config.yaml
model: "contrastive image-text model"
dataset: "single toy objects rendered from many sides on busy backdrops"
train_examples: 203450
image_size: 64
crop_scale_min: 1
horizontal_flip: true
translate: 0.12
tokenizer: "char"
vocab_size: 27
loss: "sigmoid"
embed_dim: 256
encoder_arch: "vit"
encoder_norm: "rmsnorm"
encoder_norm_position: "pre"
encoder_activation: "gelu"
encoder_head_dim: 48
encoder_fused_qkv: false
encoder_bias: "all"
encoder_qk_norm: true
encoder_parallel_block: false
encoder_moe: "top_k"
encoder_num_experts: 32
encoder_moe_every: 1
encoder_expert_mlp_ratio: 1
encoder_experts_per_token: 2
encoder_shared_expert: false
encoder_patch_size: [4, 4]
encoder_conv_stem: true
encoder_layers: 10
encoder_width: 192
encoder_positions: "relative_bias"
encoder_pooling: "attention"
text_encoder_causal: true
text_encoder_width: 192
text_encoder_layers: 6
text_encoder_norm: "layernorm"
text_encoder_norm_position: "pre"
text_encoder_activation: "swiglu"
text_encoder_mlp_ratio: 3
text_encoder_head_dim: 64
text_encoder_fused_qkv: false
text_encoder_bias: "qkv"
text_encoder_qk_norm: false
text_encoder_parallel_block: false
text_encoder_inner_norm: true
text_encoder_positions: "learned"
residual_init: "zero_last"
optimizer: "muon"
muon_scale: "original"
learning_rate: 0.039
momentum: 0.95
nesterov: false
orthogonalizer: "newton_schulz_5"
adamw_lr_other_params: 0.0023
max_grad_norm: 0.5
max_steps: 8100
batch_size: 128
epochs: 5.1
lr_schedule: "step"
warmup_steps: 810
weight_decay: 0.009
adamw_weight_decay_other_params: 0.01
Rows from block 3 of the text encoder of a small contrastive image-text model, named by matrix and row number. Rows with one number belong to one neuron. Each number is 50 + 15 x the weight over its row's rms, rounded and kept within 0 to 99. All counts start at 0.
After each neuron's rows are labels from the 100 texts, of 14976, where the neuron reaches its largest size: "fires on" is the input token at the peak. Only what is clearly more common there than usual is listed. The data: single toy objects rendered from many sides on busy backdrops. In brackets: how many of the 100.
# gate: MLP gate (text_encoder.blocks.3.mlp.gate.weight, 576x192), inputs 96-191
# fc1: MLP up (text_encoder.blocks.3.mlp.fc1.weight, 576x192), inputs 96-191
# fc2: MLP down (text_encoder.blocks.3.mlp.fc2.weight, 192x576, transposed), outputs 96-191

gate.346:41 77 61 43 28 74 77 58 69 53 32 29 37 47 74 61 37 16 37 74 42 45 65 51 65 55 26 60 52 63 54 31 52 61 38 42 43 40 70 38 34 67 23 56 59 60 45 29 42 36 46 44 41 33 58 42 42 36 52 24 51 70 28 63 63 75 58 51 33 40 52 53 62 64 76 25 53 71 12 53 40 52 50 26 78 49 26 69 48 51 41 64 56 41 53 46
fc1.346:46 44 63 32 55 43 75 25 53 60 48 39 56 63 65 71 36 68 58 39 62 45 37 53 31 43 39 27 53 58 78 65 51 79 64 19 40 58 68 67 31 23 28 59 63 48 43 31 47 52 54 69 66 66 39 49 63 61 46 42 33 60 71 31 41 80 51 62 35 59 38 21 57 34 64 48 68 67 54 64 52 33 51 53 29 53 46 59 38 39 37 44 70 50 59 36
fc2.346:49 48 31 52 49 48 24 73 57 27 42 58 51 39 43 34 78 33 36 58 51 74 76 65 66 50 37 47 61 47 22 72 38 73 82 68 33 56 41 48 63 43 56 57 48 38 41 66 71 43 42 20 29 27 41 40 48 47 34 47 48 54 70 70 62 49 60 54 72 45 33 44 53 49 34 63 39 57 47 45 68 85 46 45 68 52 37 10 67 67 72 53 44 29 68 36
fires on: " " (39); "o" (18); "n" (13); "<end>" (11)

gate.171:42 54 37 71 61 62 43 76 61 29 16 38 83 51 37 14 49 40 57 36 57 58 68 42 52 40 48 45 56 56 53 49 54 23 44 62 59 79 47 27 35 50 39 55 60 16 41 37 65 56 49 42 27 78 71 86 64 65 29 81 38 56 28 43 48 74 68 48 67 63 50 54 59 39 43 55 47 58 33 59 53 47 48 39 52 29 87 49 57 32 59 29 46 77 41 26
fc1.171:59 43 66 31 48 23 44 65 43 73 08 62 46 17 45 48 36 55 18 40 51 55 55 43 37 44 74 72 27 55 46 60 60 49 49 64 70 37 43 53 47 32 53 53 89 29 33 41 63 47 53 61 64 57 64 50 79 49 90 54 40 32 46 66 58 46 52 76 36 54 44 49 63 68 50 54 57 59 34 61 61 51 53 62 63 43 61 51 21 56 49 36 51 52 84 59
fc2.171:64 54 50 47 44 54 40 35 12 21 73 44 68 60 48 47 37 35 62 68 72 63 48 92 64 41 54 43 58 61 43 54 65 62 42 91 43 52 44 58 41 70 34 30 71 58 24 43 44 24 66 63 75 59 36 55 58 62 51 77 60 66 49 71 55 69 57 08 54 18 33 58 50 26 59 46 54 44 23 47 48 72 35 37 35 64 47 71 80 46 52 47 45 51 36 61
fires on: "y" (26); "<end>" (10); "p" (8); "f" (8)

gate.373:58 28 48 49 80 55 32 88 36 24 49 56 34 62 52 29 64 52 59 72 83 92 61 45 42 43 70 33 55 59 39 47 44 50 49 71 43 68 38 46 45 40 58 48 60 48 46 61 47 75 30 17 48 61 45 67 53 29 61 38 50 44 76 41 40 59 41 36 63 66 37 58 84 48 33 40 31 79 48 53 47 35 41 48 49 54 50 60 30 66 61 23 68 21 40 39
fc1.373:71 57 46 57 34 58 54 40 57 37 54 17 60 61 67 49 37 44 48 51 38 24 40 48 69 40 32 74 40 27 71 62 42 26 27 42 54 63 46 38 37 42 53 46 78 49 36 24 58 72 67 74 56 36 56 30 34 45 38 51 46 40 43 56 65 38 58 63 58 28 80 48 47 57 24 30 43 48 47 60 55 64 41 52 60 72 86 48 84 19 57 42 98 60 91 43
fc2.373:58 50 32 54 68 91 65 74 42 61 43 62 15 36 57 38 50 28 29 62 79 70 49 37 36 43 55 46 63 41 31 37 39 68 55 66 54 41 39 57 55 67 49 69 52 56 48 39 23 45 74 36 29 32 42 37 38 53 47 33 56 49 44 55 44 44 40 47 59 42 49 47 54 39 57 70 78 56 29 36 46 42 61 42 31 46 37 42 44 72 71 59 34 40 36 37
fires on: "y" (100)

gate.535:69 35 74 52 69 68 46 36 59 29 59 35 55 65 70 29 58 61 40 44 52 65 92 75 60 70 43 18 52 73 74 31 70 25 26 44 52 52 21 37 38 32 56 48 52 50 48 44 37 58 60 38 45 38 46 65 40 68 64 42 64 50 25 47 53 71 46 37 46 41 50 28 71 40 56 84 57 70 63 47 27 41 38 35 44 39 80 27 21 48 44 12 55 33 57 41
fc1.535:55 35 55 41 64 47 39 52 54 65 53 57 39 67 86 32 38 53 45 48 56 36 66 71 78 83 30 44 48 40 57 39 32 52 48 25 40 55 56 49 44 85 43 62 41 39 69 18 76 33 56 36 32 45 52 58 73 51 71 57 91 40 56 55 37 72 87 18 50 53 43 54 68 29 38 68 65 54 48 57 26 44 11 51 41 56 20 46 36 38 55 52 25 39 65 42
fc2.535:43 63 48 53 50 27 49 87 34 31 52 44 38 69 50 54 66 52 47 61 61 33 55 63 55 42 42 28 21 78 52 72 31 64 71 58 57 52 57 63 52 81 34 87 51 57 53 47 61 20 50 81 25 61 45 57 40 44 23 47 23 37 47 37 61 50 74 38 30 41 51 48 47 56 39 29 67 58 50 55 38 25 35 39 50 60 72 40 40 65 28 69 69 41 52 45
fires on: " " (100)

gate.336:39 60 29 42 34 48 63 56 51 22 48 46 59 61 66 33 53 50 33 59 30 66 71 38 57 57 60 63 50 58 59 67 43 50 62 79 85 52 42 47 34 19 43 76 40 53 40 78 43 21 46 38 46 45 51 37 66 13 34 49 49 55 60 48 65 13 59 39 32 27 52 71 52 48 46 24 59 31 67 44 66 50 35 41 67 54 46 44 66 53 47 57 38 12 53 53
fc1.336:50 64 26 44 58 44 42 59 37 49 35 51 56 61 70 24 40 58 30 56 51 54 62 55 67 60 54 31 35 62 49 47 65 60 36 50 73 81 44 47 58 20 52 40 54 40 29 54 45 51 69 44 53 58 41 45 50 56 46 49 49 51 61 67 58 38 62 51 49 69 39 46 38 28 36 20 73 44 47 18 56 35 71 19 60 49 38 49 42 45 52 43 71 72 60 59
fc2.336:63 41 57 35 41 55 59 51 43 42 40 55 37 41 34 68 50 48 54 52 41 66 48 58 59 38 44 48 47 34 39 61 48 61 52 59 44 54 43 49 65 42 45 59 37 45 16 53 72 69 58 37 53 42 48 27 72 70 33 59 53 56 35 58 43 70 60 05 57 33 52 30 74 54 47 27 50 50 27 22 40 47 51 67 49 41 57 48 57 47 38 62 41 48 16 44
fires on: "y" (95)

gate.56:49 65 44 23 37 45 55 74 54 47 48 46 39 50 63 50 44 42 51 71 48 54 35 44 68 43 34 32 36 49 14 37 63 49 14 24 60 43 60 49 51 14 59 56 31 48 47 56 65 43 40 48 45 24 76 29 65 57 54 33 52 46 43 74 51 61 36 59 50 56 59 50 79 55 61 55 18 54 36 48 48 47 29 65 55 67 70 80 32 44 44 36 50 69 60 20
fc1.56:60 47 18 61 38 53 34 50 40 46 48 46 38 69 59 69 52 36 55 61 50 33 43 72 37 38 65 60 58 48 44 52 52 79 50 64 34 55 45 65 66 14 74 39 65 54 51 41 48 56 67 42 64 42 67 53 44 11 44 48 51 44 42 79 32 36 65 50 57 58 40 45 38 47 64 30 68 96 43 67 55 45 21 56 57 37 50 38 38 49 73 35 32 68 51 22
fc2.56:62 53 22 57 63 67 34 41 52 80 79 63 41 71 42 80 70 16 17 66 45 49 24 63 48 38 53 69 29 40 47 43 75 46 42 30 83 47 50 46 27 50 75 68 57 57 58 35 27 55 47 58 20 56 41 34 66 54 50 42 36 70 32 78 67 44 49 64 59 68 72 69 42 61 66 45 69 46 37 60 64 59 32 47 65 55 55 33 56 49 51 58 12 41 49 48
fires on: "v" (36); "l" (14); "b" (10)

gate.176:66 67 54 75 62 67 29 62 50 40 44 53 37 50 65 58 58 52 25 20 50 63 41 62 73 45 47 33 49 08 23 60 48 48 57 61 53 28 49 68 38 75 67 56 49 43 57 65 35 58 53 71 68 47 48 59 48 50 58 36 49 49 32 65 26 69 37 59 78 67 68 26 67 46 38 40 68 49 41 41 47 43 50 56 50 63 39 28 45 35 21 55 51 62 58 41
fc1.176:33 38 35 34 48 40 50 39 42 52 61 62 64 60 15 66 52 49 50 60 58 26 28 64 30 52 64 66 53 94 55 38 44 46 17 28 62 62 55 38 40 38 33 34 79 66 77 53 44 33 46 30 40 47 32 40 52 67 34 61 49 66 74 32 51 36 81 41 55 28 14 70 27 52 28 67 39 35 66 71 42 72 49 40 50 45 56 84 49 70 63 49 38 35 80 48
fc2.176:70 47 96 63 40 31 58 56 53 54 42 61 40 31 62 72 26 54 47 30 58 20 36 39 52 60 29 56 37 64 29 47 54 16 58 54 22 64 41 35 63 54 26 36 46 65 58 65 41 30 64 71 30 60 63 36 59 48 42 24 59 51 36 34 68 36 34 54 57 47 60 63 50 29 37 45 83 55 50 72 25 34 41 73 55 41 41 39 66 43 36 51 42 53 44 43
fires on: " " (54); "e" (43)

gate.8:54 46 57 65 34 59 45 22 72 42 36 48 44 93 56 39 31 44 50 65 56 33 55 51 57 13 58 61 71 55 76 52 35 67 62 52 46 38 38 59 45 83 38 43 84 46 31 31 46 34 43 30 72 47 69 65 39 60 45 51 56 68 43 66 47 58 44 50 38 47 47 51 42 26 52 21 61 51 36 21 69 15 61 67 64 72 56 46 76 56 33 58 54 62 75 89
fc1.8:59 45 39 49 58 60 49 88 28 29 32 61 34 45 66 40 60 61 55 36 28 51 40 23 26 72 71 55 63 39 57 51 62 35 53 49 75 62 42 49 56 12 43 57 52 27 38 69 52 30 45 52 45 51 45 45 66 52 45 49 36 36 48 53 29 56 33 64 73 54 51 32 32 76 44 61 43 64 75 52 69 57 15 59 63 39 63 58 44 61 38 41 46 46 51 41
fc2.8:42 61 35 46 37 65 61 65 64 50 71 85 52 37 63 51 53 23 45 66 54 42 59 64 72 74 50 64 52 67 26 45 56 81 59 63 56 28 42 59 54 55 37 60 66 73 43 65 76 60 44 13 37 35 62 36 80 55 44 39 29 56 77 71 45 31 48 66 68 25 46 35 54 40 38 58 68 62 53 30 57 37 48 40 55 42 42 19 49 62 58 70 43 56 69 51
fires on: " " (31); "r" (19); "<end>" (15)

gate.555:49 46 64 57 41 37 63 57 09 50 50 49 38 62 54 43 63 77 57 55 37 41 42 62 42 31 48 50 66 43 36 72 44 66 53 30 43 66 25 22 38 72 42 58 53 34 62 62 59 55 51 55 56 47 31 37 64 48 66 46 68 64 55 24 13 44 59 73 40 54 51 46 16 73 66 61 60 49 44 45 44 27 88 49 93 35 38 66 69 44 29 46 57 46 69 72
fc1.555:56 34 53 46 47 71 56 73 14 34 60 41 47 58 61 50 36 54 79 65 71 40 41 48 31 65 45 60 70 39 52 86 45 46 88 11 42 63 50 45 42 65 25 49 48 53 63 53 40 53 66 40 53 60 49 52 53 62 78 36 60 59 52 39 20 51 38 70 61 75 51 43 29 71 63 65 66 64 48 40 50 55 80 47 82 35 53 54 47 39 40 54 39 41 42 67
fc2.555:24 68 39 48 46 51 56 28 56 28 60 83 56 39 35 68 27 67 52 54 50 46 62 37 48 53 64 58 41 73 34 56 34 69 55 58 47 42 61 13 50 49 66 38 64 43 62 31 36 52 39 47 47 50 41 53 39 19 42 60 20 48 45 44 64 16 65 45 48 47 78 57 55 44 19 44 79 56 65 57 44 49 31 76 38 45 66 49 54 45 70 50 62 39 52 37
fires on: "v" (22); "m" (21); "o" (16); "f" (13)